A small image embedding model, trained from scratch.
Model: 7.19M parameters, 32-pixel images, arch vit, norm layernorm_no_bias, activation gelu, patch size [2, 2], layers 12, width 192.
Rows from block 3, named by matrix and row number. Rows with one number belong to one neuron. Each number is 128 + 24 x the weight over the matrix's rms, rounded and kept within 0 to 255. All counts start at 0. Numbers have three digits each.
# fc1: MLP up (model.blocks.3.mlp.fc1.weight, 1152x192), inputs 156-191
# fc2: MLP down (model.blocks.3.mlp.fc2.weight, 192x1152, transposed), outputs 156-191
fc1.433:105120110113115117130109122151101162128150122107137134076095124173131145190141143091062141176119122099232161
fc2.433:156166130105145127099108149122123131159136104135160091207165105081115105133177164209111165078103102160135177
fc1.434:087082080123102159110069114139155103134077113125014201107118164091071069067096123147192128116105109130079138
fc2.434:188146057149082153203146103165174204094140161141106152142136107083215170056138067160128149070098104073161150
fc1.435:238127156106155119074154057062115111130114139122069048112210115139140163154139131121085192155148174087144121
fc2.435:150158108141075078174255148159106142056164106123185233079121109218241074122124080223126090058105126148116089
fc1.436:246101123069104169079049139093105128164114124210142126107105090154147192164150149167189125111138144175147144
fc2.436:100146147144120115115148098135146150139185097113138125154187101146187105044134123105119093174113078084081140
fc1.437:110124031086095136130165112065098222183171105124095156128096189200073125097153144053161177158225133074135131
fc2.437:154068136166107164131050079147164128120132130102058192188063128109081135135119228190161094183121067148136172
fc1.438:092153150149084118190121162103138087115110131142139116080130128124150118151139118140113134146162100092120151
fc2.438:149143123115147149136153080150153145118135108119140129125116116101140123103128145138151155117137129157133121
fc1.439:182205162173214118047097101125170168138142144083077179099106063053162157048153155138083152195116110175158134
fc2.439:126088064024086203118105059152099060146083148149109051109113146104128136069104122084206120051127167171113061
fc1.440:124137115145144100127134141128127126115121118118132128129112124123123128137139146129125126132120139142117126
fc2.440:129122115126129151130121131141136128117121141130116146108139127126117132127114115138112126126128113118129132
fc1.441:142144114114102132132125117137142136121139123109120114132147131139115130105115165114130134127111142135100128
fc2.441:129137132124137123127108102129117116144139124131144150120119123104133136126138104128156132127113124124108145
fc1.442:127126126130128127128129126130129132130127126127124128128124130128128123129127128130128133131127130126128129
fc2.442:128128133127127124128128132125126129123129123131126126128128129127130135131130128135132122127129131125131132
fc1.443:098125130134120110134143132127117129131130134125129127105121120109119117119141134149114129128134125125127123
fc2.443:120130146112139117098114131141136129120121148129134113143129134132130124120136131093125131123140145124118127
fc1.444:064144095040163144055219100153123168202116115067117160070247109125079149117144167166084077130241160126172042
fc2.444:102076126119025036162061170125131168238134076116121135130156131106057061073139205090115195255057072146126213
fc1.445:156147129115096160089115151157092103139168128138117146125136136157109137164137136120120096110162088133119099
fc2.445:114116106146144151176106101089114164116115094100113182097103137148163111112111136144195162147132148120156158
fc1.446:141130105127127134130123121131125130132127129119125129132115130135126113129121126123141139138138117117127137
fc2.446:128124139147140131128150134123131143119139115129126127129144118120128125119131136137136121118136134123129115
fc1.447:127134116119098134148135135155118121140115137121144138114138129147130127118121122141120128110132134108129103
fc2.447:121134139100124133133112113122117127106118112122119113129115128135111123105125143107122131149130112166137098
fc1.448:132062147197174116091136168156152093078127103114069124132121070110168146127151108126127170089128111110141121
fc2.448:141137137144136122178181127104126139118106111106142110174078144074105130185073118109154092090090149126124104
fc1.449:144143123138127131146151143120111130131127132127140103117126127126145131132127138106118108130118125132125118
fc2.449:140134112127136143145124133138129120117133112133102133115127127120125135120130127143129140134133127131129115
fc1.450:130142138145138139117126118138141114121116138137135116132118129144148129121109121126117118156103120135128134
fc2.450:130118124123138148145133121123133129143123146131119126128124124113123134109141102130136138110104115130126125
fc1.451:137104040100101097155150115094108180158130164125115129202142127178145138160153133141168121139153090147122123
fc2.451:094150119208145178068124145095146082038150200131122216167094147054071042139132165146178105154169206186146184
fc1.452:110119126125122128106109132125119119120125123125122100120113131113114134122120131144124125123114119121129111
fc2.452:123124123116130132133127126122130125129132138129131127129158138137126142138148119125124145137124124135136115
fc1.453:131129125131126113084116101126110095133147112102124143145135152133091112139139103117171118129113150117118149
fc2.453:126115117106092141103091119126128126111151111104124113155123101113175144144132124182115147129191082081125105
fc1.454:112131139147155175123130139136137164148124117117099146128108159167126106087158122106118111140085104115126133
fc2.454:124109127161094104125134109105072137138109065148091141140081120155130120139118107113144124110126154101117173
fc1.455:142107103134132144094113130123128119081129129119139130128118095132125160120138128127116110117116133131140117
fc2.455:133117134130133124133146106147113148135129136134129125128175125147101124162123126135123146131101108118121146
fc1.456:141108123155125150113145151130120116172048153124096110093146097172169112112151163185122136154123119079160085
fc2.456:136172164121128157120100125152114143170126037126099114138138115095104140098132127057153136116155106099160165
fc1.457:126126125128130126127128129128128125128129129127127131128125128133127130126129127127128130130129126124130132
fc2.457:127126133129129127125130127129130127126130123126126128128127129124130129127128129129129127125128129130126130
fc1.458:130129118122120132128129124128126140136125122129125136127125134137129125127124123133130137128136131128111126
fc2.458:129128130127130128125124135127123127127128122126121138145144136128120130124129134134128109133124128133140135
fc1.459:136126128127127125131135126125124129122128120129127125122123131135122129132136122136133138133128126124134137
fc2.459:127117132123133123116130129122129129130132123128128131125137130125140125129131136127127124126128134126127122
fc1.460:108134140122139145143143125120122131129136138125119132123116123123135124122125101118135115125109120131113122
fc2.460:115132126147121138124113119130159120124133134149114128149168129119123131107102115127142134118118139146128118
fc1.461:179152142156132153130158085085054117164144119095130129144111075155126134135116134148162182129157122081130142
fc2.461:126116130112166123158188168115114108110087139142126116132172154115147129137115192014128096156126141186105105
fc1.462:112149107089102131114187118159146133121089140124127127135129152088114149142131128135100158092096108106117116
fc2.462:130155113115135124150074134121126130115137164115126132137121127113144148140085135105106132108100097144151124
fc1.463:150156092140112152164098121131164146157105101103153143110130161113102153128098116072079133136118144076142139
fc2.463:127138128119130072101140122110107154151149125118147124130108122092127119140134105161132119132147085131166130
fc1.464:148124133114112123154164094081081082130110151078088107159169127167227118141152079110158152195121148131059064
fc2.464:148133126157116094195090136140132156038162104131102117131109104100123109086116150117111135103149130122141163
fc1.465:142098136130150132139136137121100127141115135143135138120138116126153127117142160123124147108145116109124113
fc2.465:128137132142111151105130123128130139108130118091100150115109146130112112143152130118123127115121129118144131
fc1.466:118094134131150097107167127141152114114141113122141122139097091107098125126144162117152143104117102127129117
fc2.466:127116104146128111115164127122124098123125130159100121114116171096121101093127124194112099121114149108081116
fc1.467:131127118127113121133112139128145125128115135131123128129121124130130135119118124128134138134130130113128119
fc2.467:122131133146141121119127125137123138134133133131122120114123128121140135121137133128125114123131125133126144
fc1.468:164118102141182143190111178113111188157073228141137146167161154146174164173142078078100101138026147124161140
fc2.468:121108221039119074163162144142098083112133210116065130029133123120115169141090089047099150108105138168186065
fc1.469:088142169109157173162060133152090198116139159189116102048148102143162124115132170095116106090094121065127122
fc2.469:114107058156165108156094167133145108107128150098133236151164086180109090175128072204157116073081192190126111
fc1.470:103168133140123124151122153172113185113139142123101045092088152142143127136123126095124123120088146138135081
fc2.470:143103117114166150076089105137134117228125147086106134114113152159126134129157128114083132135106146085113126
fc1.471:103110127116117136127129129133123141133125124126116112137127130127122128116133108109139127143122151139135134
fc2.471:130124117128120133132141130142139131116125131136139134113145130125130131125128139146119133129121108097128120
fc1.472:105108144157082150153115149117143136072130175109136124165127116145174139131115119147148134067142117099109126
fc2.472:133153140144143187143088119112098136163098060158062087168110131146063127066151128046164158138155156215129136
fc1.473:121131135121126129129125129126116127128124130133121129133122123132125122126131125134137127135129131119129128
fc2.473:132109128124124133127124129115138119136131127127133133119138130119128133129132127122123133122133131142125123
fc1.474:125127133119131134127140134123131123135120115117121141126118140135131120125131122129132132138138128120133124
fc2.474:136122131135125128126121139132128132113123120134119116132137123113135145126124133136126122125130118134121127
fc1.475:056069083130140111054078099119212018143107128109196116135131108044160189048151135107157197163068063090124175
fc2.475:129075182166061159137124162143100162068191194111132100226172152140164163141134087079132120172094093170041150
fc1.476:137034156163121098129157172137145112130070131045153171072095094145182126112207168194108038161125104081089149
fc2.476:085077255030117102216128173086022137146122079172077103213147133090170099124181081115126151047161104113183136
fc1.477:107132138084128111141128131128118153133127137150141147139141124150155126117133130118129112109138137115116161
fc2.477:110127109128118142130157122135122133115139162126124107135130124131140101125145122145123136141131127152126123
fc1.478:128130124137123114125127128128136126124124127136123124136118119125129129130120125120136128120139126115111128
fc2.478:135119125152137129125131121125134129143131135124123128139113136125128141141137129134130126122129121139126121
fc1.479:110136141131133110133138125124130130121135134110124122115137116116132124124117143122122126102125115118123131
fc2.479:115113125132136143112119113128130139145130125137132107138106125134125142134118127118143125136124146125133127
fc1.480:114128145162109118111102125141155136149140133115123107136134135149137122125104128136134143138122118121116146
fc2.480:111133143123142131142162129140106109113140147123122143124130134100134120114117105118135125135131159141126107
fc1.481:111123079073103151147113170107163174184113174092086087136124133117133153159088092152140159151119113173122143
fc2.481:201102095126111157195085140127129177120134138161138157069093135102099115161116158175098109091156168090151103
fc1.482:090185193186190050151114097086159118160135192122141115147093106126175094191180202164052142130120151065159083
fc2.482:111132074157115112219129148114043095143140212129129065167076127141161098104149082073236072135122137137118162
fc1.483:181161106102117109131154116086084103106113140116104151132158130184135129075137184104187052146117109111119191
fc2.483:131132127067146146128137073111126182108084145143094138138041143165182156064131171089061122105140136154143047
fc1.484:124093168147108133128091128111120124147199112079194111066145217109150070092140130176139180145050091076117082
fc2.484:132094101109151109059118083140152193183130118170083133126117133070124098124101089145157168173072125128085121
fc1.485:125114135076140125131123113141122129128111152120107127140115114148128132125115120122138135130109114132128106
fc2.485:136125113132132114116152135129122140119131123116124119101143136095120121130120120139109135139143125105113130
fc1.486:169134148152118168099147166164136103114109108134092149071172150137153120115130132112107125155079087126123111
fc2.486:118079151098110181149191155145107128114115121110108111103102109101102147151187117128140148115139181115166120
fc1.487:110098178176151156113145146151136078067147142119085154052137155147134109141142122147097165065105104092059165
fc2.487:115130108135099124160107108140093126196155128117128099134082163138132129135148132097094130116183134146099144
fc1.488:167129110143100116103169092094082136175154127137168155147157120114151119115142173094067190096130166052138141
fc2.488:132117199125177088165147136119116103104138098140081129154074123132156131121147138126171169126151152139175158
fc1.489:113145135104092140113104094135116145141135165116129132095144114124123144141135114127158085108131121135088104
fc2.489:129108124084144147158103124138138078135130104126109108148114153128142103137112165111112158139123123141176119
fc1.490:125128129125130118121138131134122131128136121131125125124126135125130129132131129128131127133130128119136136
fc2.490:125126130129132135128123125134136128130129126131130130129126126125132130131125133129129124121132129131120131
fc1.491:124162103124129095091094120031176167151193068160128129125104197169145104162153114129177103168070142092144126
fc2.491:107095137144128189059030153124166082132160124105146143102105144094133056054112206104139198052150117108081225
fc1.492:142142099091137139099174121157126193170071172086083125082112141163166088111137149168117081119130160146106149
fc2.492:131153147117103120140121074113146092129179168133170166165133123116066057149154162159106097142122111126171116
fc1.493:147186116111108096132128158175134102130155101117167128122160092132080086107098157106069097118146137138135128
fc2.493:109119126125135061105132111106163163145134048143138069127129130136126114145136103138119072065086156147164166
fc1.494:127126115132118122125125127128135131130128126128126124127133124126125131121127127130125125123125122129123132
fc2.494:128131136128142130127133133129127124135131131128136128127121126124129127139128127123129127130128134128129129
fc1.495:135129128118109144147097124131126119146116120110129135130141128110125141137126114112125109105123135100117119
fc2.495:103114154140130124130128158124121147129144125125112166120136112131117134108139132148114136126139152143142122
fc1.496:105137142116116127158138114119117134149133115152119137113100143129157100096134096122131124134090124123179148
fc2.496:145121149159132148103123126144120119141145126103093090099091124153111139093160142135150125125164110124124145
fc1.497:189113183133125093119188102086122174074103110130091130165116064133156159114131162086130198168102130118097091
fc2.497:108164157102112187118062106144104143160119123069173139126104121151115086097105069188156161139171117080092120
fc1.498:149101135099149149127109117107133169086115130141126103109142129112083148148133159137133110128129091140141149
fc2.498:137127032171123164125110140111122129134149123155123092124170143169154132150097094099114144137125143087139100
fc1.499:145132112150132110112154124111046112118140132108144118132123156133166081153172108178168118162121137063201101
fc2.499:085167120074127082071055110140155077102110137148141127107051114140099211152153154128136096096171137169180172
fc1.500:127128125125126129127131131130125124124127129128129131124128131124130126131127127129124127130129128126129128
fc2.500:127129131134127131128124125127130133131128127131124127130129129130130129130131131126131127126132126134127128
fc1.501:168103187140140135144132158146139147143108134076125145119162091089108140132110128194143085101131126066138163
fc2.501:080148122189157178138105114152131130089119104167075069100195118113171118100144084148131083113103115083105113
fc1.502:153118155135145141143112133125164148135121117141130099144105106113135123125129084164130124145129132131101104
fc2.502:109128112115122112119147131132125109124123120102110128144155152124143120132130171140159116123136140133131109
fc1.503:117108128142101133088174135140148148124113139125117130127112154104136116118200091130108109134096160103112168
fc2.503:109078184166107099149075109129115110131125133143152152162179153144172109126066109143111120106155108122139073
fc1.504:130126125129128138132132134126134133130129132126130129125127126129127132125129123128126131128121131126125131
fc2.504:134128128132133127126121127125129134120128129129127134124124125133130138126128129131121129129122118135125130
fc1.505:131123123130128134127136133125124130132133122131126131128132126138131126124124130133125123129118125117127130
fc2.505:128126132120135132127136140126126129127130125128127127131133128121138136132131126123129134126126123133127122
fc1.506:194075158133096131106130082150141078117118146139141101138149172129119136130136153147134098183146073105129098
fc2.506:112121148136112130141154141125096149135104059108127146133112132113104124131141139041144114102202059111134160
fc1.507:140120141124108124128136121130109116122141117133127130118130147136146122152114138131134131131126129127118122
fc2.507:126115130155157143126124131132129120128130114123159130125121127111123133132130133127128120120127126137125115
fc1.508:165113162092131110132155101118138188088141105115154085052121125075097112184176148125144088091169122121162141
fc2.508:140124142092128093080186165103110121115132165079082042146153143141145092147115163123165142196098145071057206
fc1.509:130141122102107103102145132153171167144102108145120128086125130152136173105113138172128132140145108109153118
fc2.509:114126115146133153152161095125108154125123159151121114146124131126090157142154125089128105134134118119119131
fc1.510:114131114109139138120155131129125093123139131126122131115119136138133162156139144152111122098143098130139159
fc2.510:124123138119125161124131121135160133148145116146144118113119130121112122126134127105119100134141115126098144
fc1.511:131124132132129125126128123133125123129137128127127127132127127126130130124130132129126131130126133128131131
fc2.511:129127129122126127126129122131127128129126134130126128125126129131123128131130121120128132131128122127129119
fc1.512:101179126171114116085121135128141071141118140186086093099140121120138174123150108089107117091114144104117147
fc2.512:107121078087166091212127064160090144118134108165107158091105138144132130126129105152151065121125115128141168
fc1.513:127121128121135129116131131130116127135130126131122125122123138124132119129131134129125127116125127120130130
fc2.513:123128128135126139129126121126128132120132128130142137139115132121128135134121127116128128130136120134120127
fc1.514:132130173131086120113169132131045137151164108143111121110166159121165134146188145107103197136110077069096124
fc2.514:119110123088144181153148171134141177112100109137165162116113123159108095150168120177125185115112158100162112
fc1.515:135127128131126130129131124125126132127132132131131127128128128135129132128125126130127131123129130130131128
fc2.515:126124125130128121126130132125127126128128126130125130124130130130126129133132129128127126134126124127130126
fc1.516:120101125135135122111143141144134099107101107142105137118111144087172129113143117091143140134147091112127180
fc2.516:108137109200151104150192105152168170178117126095133130180084111166146154099105112127155073141133194123121124
fc1.517:131103120163138129099128125128115153147120118124097116121113119146123122125153129124148131138128124150133156
fc2.517:112126139134147107102116109128155142114139116133178150097165134102118145117108137112127137135108120136134133
fc1.518:052090185047225113146053060073127189101101147146134113050109093159162123116140054070061099156068137131052118
fc2.518:116179080138149173077070132141243091124157092131122108140201116000123156155089165231151143189125168110173133
fc1.519:115096098079123126120067123159134179138104143089154094091117123093161075155167128123141105155154101128118145
fc2.519:132161157172104113130146045120145097114139193074043112067179162127154083127079170183149076121149182186211170
fc1.520:127107165110164140139093144133129167102126117099133131116151117120152139122135142112084125146124105137148098
fc2.520:138145104103043134082141150150129124094130143170135187154084140170117114090089117104094141116100124089111079
fc1.521:126131130131124127133130131129133126126127126134128127127128129128129131126129129124127124130128131126129127
fc2.521:128127130125130134124124128130126124131126131124125125131125127129129125134127127129126132128131127131129131
fc1.522:140131130125121156106155108118160107179116098137120146087144116122132127152121118145173100146122143129150140
fc2.522:139111154151151096144186148129119126118127134130151108130165128105206123139112151156096094106119109122142174
fc1.523:137155122166155104133105132145125164142100127050165112098153081069156148111116098124153136136109101143150135
fc2.523:112118112130169099127113114131114138103135090130129086142112121138127119143143141132118108099108168125132077
fc1.524:163078159124147204084130128102193127134088093083071121113139125124128147155125120102147140058156101125146168
fc2.524:116139087075058123101196098132116146094135121158109158123112119145121165172163195086186139165105145145128136
fc1.525:149104131108097098126127132135147155130125129138122154122124110137144122155217128086107153152136128081089144
fc2.525:126138143141117133130171139119084046129145124117157157185142113132130160144124108115113089122178123189123158
fc1.526:125128124120131130133126126128124126133129127122135126123135124122129129136129129128133133126123133126130123
fc2.526:132128124134131118125118128130129115122126120121128122127124128129133135131133131124123122124123132138135129
fc1.527:131132101105101147116133100120137183130140137106125121132157110146116167110139108138130141161132142127167134
fc2.527:099117100111134151076137157132091138154114140148140084052144109114189133152094154144085126120124091125096161
fc1.528:132143130133116106129110137112128130136129128133122111137149155114156130120113146127146114094134108117103141
fc2.528:134129125114162136145125122148148149111135136141134123155123148110126159157149146089165127122144109144114156
fc1.529:139127113131126126130117118130147145120116114152129117135133108136124094136132141093103116125123116106126140
fc2.529:130100137167132100137095091125117086142148102135141154114156121140111122119083138122134135141102122148110143
fc1.530:116125111164118103085105129121138131092117140175115128130159159082143150130143140103166119085150084103138147
fc2.530:140150124118211119209111092116146114187123084166164151126071110117114097138102133099159086098101153153095155
fc1.531:100141119124114137126157119133129133145127113141117141126105145135122139124131107123136124144131111124127115
fc2.531:118127119151139120127130120123140112131135125128143105145136134115142127123125121139153134116109126151120129
fc1.532:154118157051173164157099145115194194077147136087161162163129149173104106117072135091176125151057186118150116
fc2.532:157145144192118116114228092090111085195157066149111033092106066090099123110113147108145131094131094145071164
fc1.533:135127134130124127123139130121130128130133130128125130129124130132128133130128127130130121128119114128125128
fc2.533:133126126127140130127132133129119132124126128126127129126135132123131133132127125130126137127123124123130128
fc1.534:120170098137077115111148104150110112127138110160145095114137143131141152140161133125146119125108147126116110
fc2.534:140129116113162133144160123121154122119109146113140148103163143130109129168153141126140129113135100144165129
fc1.535:129110115122145133103141151096154156114138141151136124150106117139128115105165114116118165105132111126134161
fc2.535:127137168139126113122114105116133133113133122129137132151113129118127137113112177117088154084150143116132093
fc1.536:188133117047103069134196137013121091162084140121080187094131046082165164127153208137119178101062069095160096
fc2.536:076108065140129193196118183128111151166118102151159016139115121137074182191145144090144117169172172116144093
fc1.537:140105112136147151120136140117110148127113125121120146145141132109130150132117137120146137098162116120131160
fc2.537:124114099142140117134125106144134121152119105122106094119096130109138165144151130104150124149113121143104146
fc1.538:168143147172138126153131129123132140139100109124144109095130143151156123131132105118170118169134078111133172
fc2.538:130122129108122181128145124158114133176142114109150103144156138120102130136145143109099150125140154093139107
fc1.539:125129135134123133123127129127119123125125127135127129127132124129128132121129139127130128125125135128129130
fc2.539:119127128121137122136129122123127135129126129123130123139134131134124125127130121129126130129128127127130124
fc1.540:106152045117116099126127171116161160065114139159131101167151115056120160074168171076146094142073126094091112
fc2.540:147121137109195185106131160140088094124148065129162109139170129143108138129144047079120153092141151137152103
fc1.541:124094108100131145086149116152155135090146112088118170113116131137098157125115132152141140110127111131117161
fc2.541:140114102129164100126172099133110119149108165159181165141158130116121152121133194130116137146105131118160141
fc1.542:166162121095130114150102085121167143149117146150107160132150127105161116111078180158152095082108075122139126
fc2.542:151137123136107150140154147137115126172134126135150124129129129109153128119065053179095119124123098144166161
fc1.543:091147125119128079189147140151131148166131122157147154129134101157121135123152120108139127096123118097136115
fc2.543:116099136182112147107060138122144071107148105103130163105167101151136115131148126151095122151134128161112103
fc1.544:136125135130110127135134127133127137133128130128126128118137118133129120143121127131136120122130127135130121
fc2.544:138119130133129116131131132143127131136130128114127119111116137128135146131142134131122134131120144132128129
fc1.545:154086135061147102127163090195047057098078109110180150114107114117196227118195167113109081144177123108088226
fc2.545:117116124133086170151032185121173146032100162090147120168209138130125080145097000025122149095212153125124090
fc1.546:146161167184169123153097116178135220086158103175145130178167121097123084146131157106110242194102158145047148
fc2.546:078173137109158136194117140136141077195075113159105214155108128102103093133075143126154137093169142144137079
fc1.547:164170176100138124107072087084067147172139156104181140077099125132097163118118113195131077186106137135025095
fc2.547:130158073117110127136132076113165181112185126117171132147153142132124086122175089171123121112104134106111142
fc1.548:138146093149138114112110126138137115152090117146077121103150117135114148138132140115126106136071150145148120
fc2.548:100097160155118189116139147112136104120127110116134149175100117115141118125111113158140148124118140112090140
fc1.549:132094121070135108127126027025120113167113143170093099113144110097094214110133165111242185116187101147077164
fc2.549:080161202106187113144115056149121099150164130103092128135131137210090145173112153132057052184117255082130159
fc1.550:160114132129130120136125133120160138093106119114134071103130116102114135112140132116157129151101130107146132
fc2.550:134128148155157111146125168129087173121124135131132148119169114123166114150128153110111173123125138112106170
fc1.551:102148143101122125120143192132132109150133109148125158113133137116133124124106151111126154129117140098139128
fc2.551:133111118130130140146099116112125117097110133105115120150110129095149110131129104120128125131126107127129103
fc1.552:127192108131115133145141137066155113138113142149115145115163164173137129158085148130162170131118058082083158
fc2.552:112135117135142201115115104146093112164140122117135117120096139128080152165105131103113195172111197139139145
fc1.553:195136134248183171106179125069150125116144135099037146135132070109166149142114149146182116071168110164078255
fc2.553:079151087000127194086177113105111122135129101088093120204158111180152217118161141061168158092181096154097086
fc1.554:128131124121141118115118146120152133122105119086127128114130095134127155114159135096137130157140120130136137
fc2.554:138110142157136146107123143137140126130134114129132149125111137088141124103126104136129133118115133131108119
fc1.555:124133126108097105132148143129115128125155132110142112156108108098137149129157111096080114154089099115141099
fc2.555:139123141157140114123122124149133161120112106120147116070141124157136124135129156136129132131145102086145119
fc1.556:177110130135124123103127130121152141106116136115096121124155129152139138134107135134141119138130115115133143
fc2.556:132147133104127108145152116132111121161110126124131123120114117124131130137151155137137152133146118119119144
fc1.557:099198131159131109133159130144143133117147129155125122129108114137171107152143085137064135142111160085122113
fc2.557:138125119098099097118173127141147176136137158112147169118115105119145108115081100106121111100124113154138132
fc1.558:120134142128134135110116143128172136143142131085137135094139116131101135122129129126143130121110113143120122
fc2.558:117124144152145134144177117138113128122124113126131134136132131107124139110132148129113140137128159106149101
fc1.559:140133172179132131146164101155148163121098138077129157076111158096149127098149151130113121133132098100103108
fc2.559:135154134050157084143106156118071102133102066105188107151088138083088096179135143120128157097153122129104116
fc1.560:129123117119122134126120125125126135153119117131123136128138131133121129131138126123131131134127130127136119
fc2.560:121126143129152115128137119130111131133113115130129136125136124129119128119131115118123140129116136119135123
fc1.561:127119113112146128119134144135141152159143125102116125139145123125109114123129113155135152122122132112166122
fc2.561:143113136124101103106112136118130099124146142147129151109132141112128143151138138148109124131114105152129117
fc1.562:125127134128128128126128124128127124126125128129127125124127124129127129127130133130130128128124125130136130
fc2.562:125131126130130125124131133127131130129129126126127130133130127129130129131131127132130129126124133117126132
fc1.563:165151116144134177116156117139111146110161139114083106149140108173108134152129091092127091168085136097127085
fc2.563:158108113066144098142124151142095072139128116130160097114118145092185099127148153106112163101152109121138102
fc1.564:125120137121134113127126127124122120130137133126137127125130124123128126125119128133132130138127126126124130
fc2.564:123125124118128140126132128130128131125134125127127124124124128128127127139129122126128119121126129132127137
fc1.565:127164128123105114128110147137135127111110156152137149105155105112142129118137117112104087134128091133133147
fc2.565:117095132141139127153111116135127132134127115146117131124086131139148125155125123122106142111129168193117112
fc1.566:109117147137137130147125144124143105134148130125128134110084149103120143137131122116109134083135132103102140
fc2.566:131130107161138126132126119130135146144135127128121119146107146137135142116124124136137125130141118118125122
fc1.567:141118124107128122123137114134138119130111145152146102126124106153131155121131124146101109149100076135096134
fc2.567:107117117129136135121134103141133141147129102134120141119106137117127123121115124119139149137123110107144135
fc1.568:131123130123126129128129125130124128129127124127129124123130132132126123129126134136133133127124137130133129
fc2.568:129129133126130125124126133125131124123129127131130131122127129127127128127126125121125122129123122128127128
fc1.569:133154155123131160107122108164151134098122125163134117117119150154138129125134122101123106101080156167110106
fc2.569:121127073086125082151141155130123105142122142090122131112144133115127127125145154132135141127151115129140113
fc1.570:117177137099100148103122115158156151148096124137163113102130133151090155089091138094115126096115153123165153
fc2.570:129152086171134103154089145125130154193113118147177166131144134122141074122148119131099116151121070104139095
fc1.571:149092107116150143138094147101132130153122120141128114129156123110140097122169160121137136119149167086148159
fc2.571:118120165151119121154159163129132152142137141121081127113123130130141143125106143104142143141125127119120100
fc1.572:104147030083138149239142108092102078147100160110118101129100130143176113166174079082059197189147147110097058
fc2.572:089129243118097155184044197122222091147129117172159112116207124185068156084210182119134097165098037078076149
fc1.573:130130127133129125125129127131130132128128129127123127126130127131128128128125131128128126128128128129130125
fc2.573:127123127126126128133128126126127127131126128127128130130131129130126127126129125127128128131126127130129126
fc1.574:144167163071189104172132088110170123089200154063234183105070143067174010168064129187183142200101147027179019
fc2.574:161177113230105131111168122123169143113114187220059159141158167089094043068064119151061128053157115146148255
fc1.575:126132126127131129118119130140137126128119132131133129128131123136128123129120127127128129137131126131125131
fc2.575:126119124136123128129135124123123124129126127120122128127122123115130130126123119125122121122133126129132132
fc1.576:162167075145112061124103160135199109110123126100103153121219105119135066167106110101158141070073123145126143
fc2.576:141092117166174226214179079078157101138193110189181079097122125111061167136155170030125055035102168143102247
fc1.577:156108087115134141118118134148129083151186127139140110119116088129110090155103116131106113136080124131149162
fc2.577:141093194114142101156156169135128153114091095143119134121126149157126126107161136142127171104153112150147114
fc1.578:126103123126125141133136135108164107127154132126133132118130109154133124130136133108108145103112127130109139
fc2.578:122133127133130120134154108140141140154115118127119154125138127110118146113130133137147139118121140128115133
fc1.579:139136103115148072101120134105179135139082103128142127122164132036132219083138152143130190206181150093129148
fc2.579:130124106181177145163233106121107125122129128137085147190246129087074110146122148210133074125159142183189105
fc1.580:105067088053174146080110140115107112098142116109081156139158111110113124154175123076137108144162147124073132
fc2.580:110131168201164159127129088136103132104147134099070140177122127100065090061115077149079138109146108187111098
fc1.581:143151093098085095148094183102165069143146206122096147098132138148140118127219131175087101178105126081099093
fc2.581:110117131109209084209154074105134152142129114144130090103143136119094162087133099126090126141094113182134145
fc1.582:174112079129148095118094043108180140152071094119116198131152140055116090072106115119116134174086200091113135
fc2.582:109171112120177221164212122119099119140170209138170054052194119177097101096159153117165082082107131033158108
fc1.583:139127117133121128127120121128155134132132129123125120116126133132152130132122136135112121114120135130127126
fc2.583:136125139127134127138130132153117132111124131119149112132141125139121139142128125134126121139125121128134119
fc1.584:122080188040057117154112194166139125103183170051127138030089119049134101227124114094015100207084075104177147
fc2.584:150136173144144152186021115145089123161128113131169080138032136147163086206163137071162118067091090119112077
fc1.585:104119129137111134134141115104098134142131136133107120129129118127123108131141141133135117141095104144106086
fc2.585:110130103086138122134089125123146116149126100115162087149122146114129148110158115116110085137169120093129168
fc1.586:130127130127130117125134130127144118123127128123123124131121127135126128130129143122132126133130129119137138
fc2.586:123128134137139131132127119132128138131125133132125126131133127121128132125125113129126134117126127135129134
fc1.587:133129129120124119134131129125142119128128122127125134131129139118133136126125127137126118140129119121140114
fc2.587:126132128134134139128119130120126130125129135129131124128123116118135129131137122118124122124127130134115144
fc1.588:127128067134086115100153134102164102117119098133112106123143119103107080148138148167142145129129107145102145
fc2.588:110132150116125143125104143128139127192145173114154132120130100154159173140121148100119129158147144112150117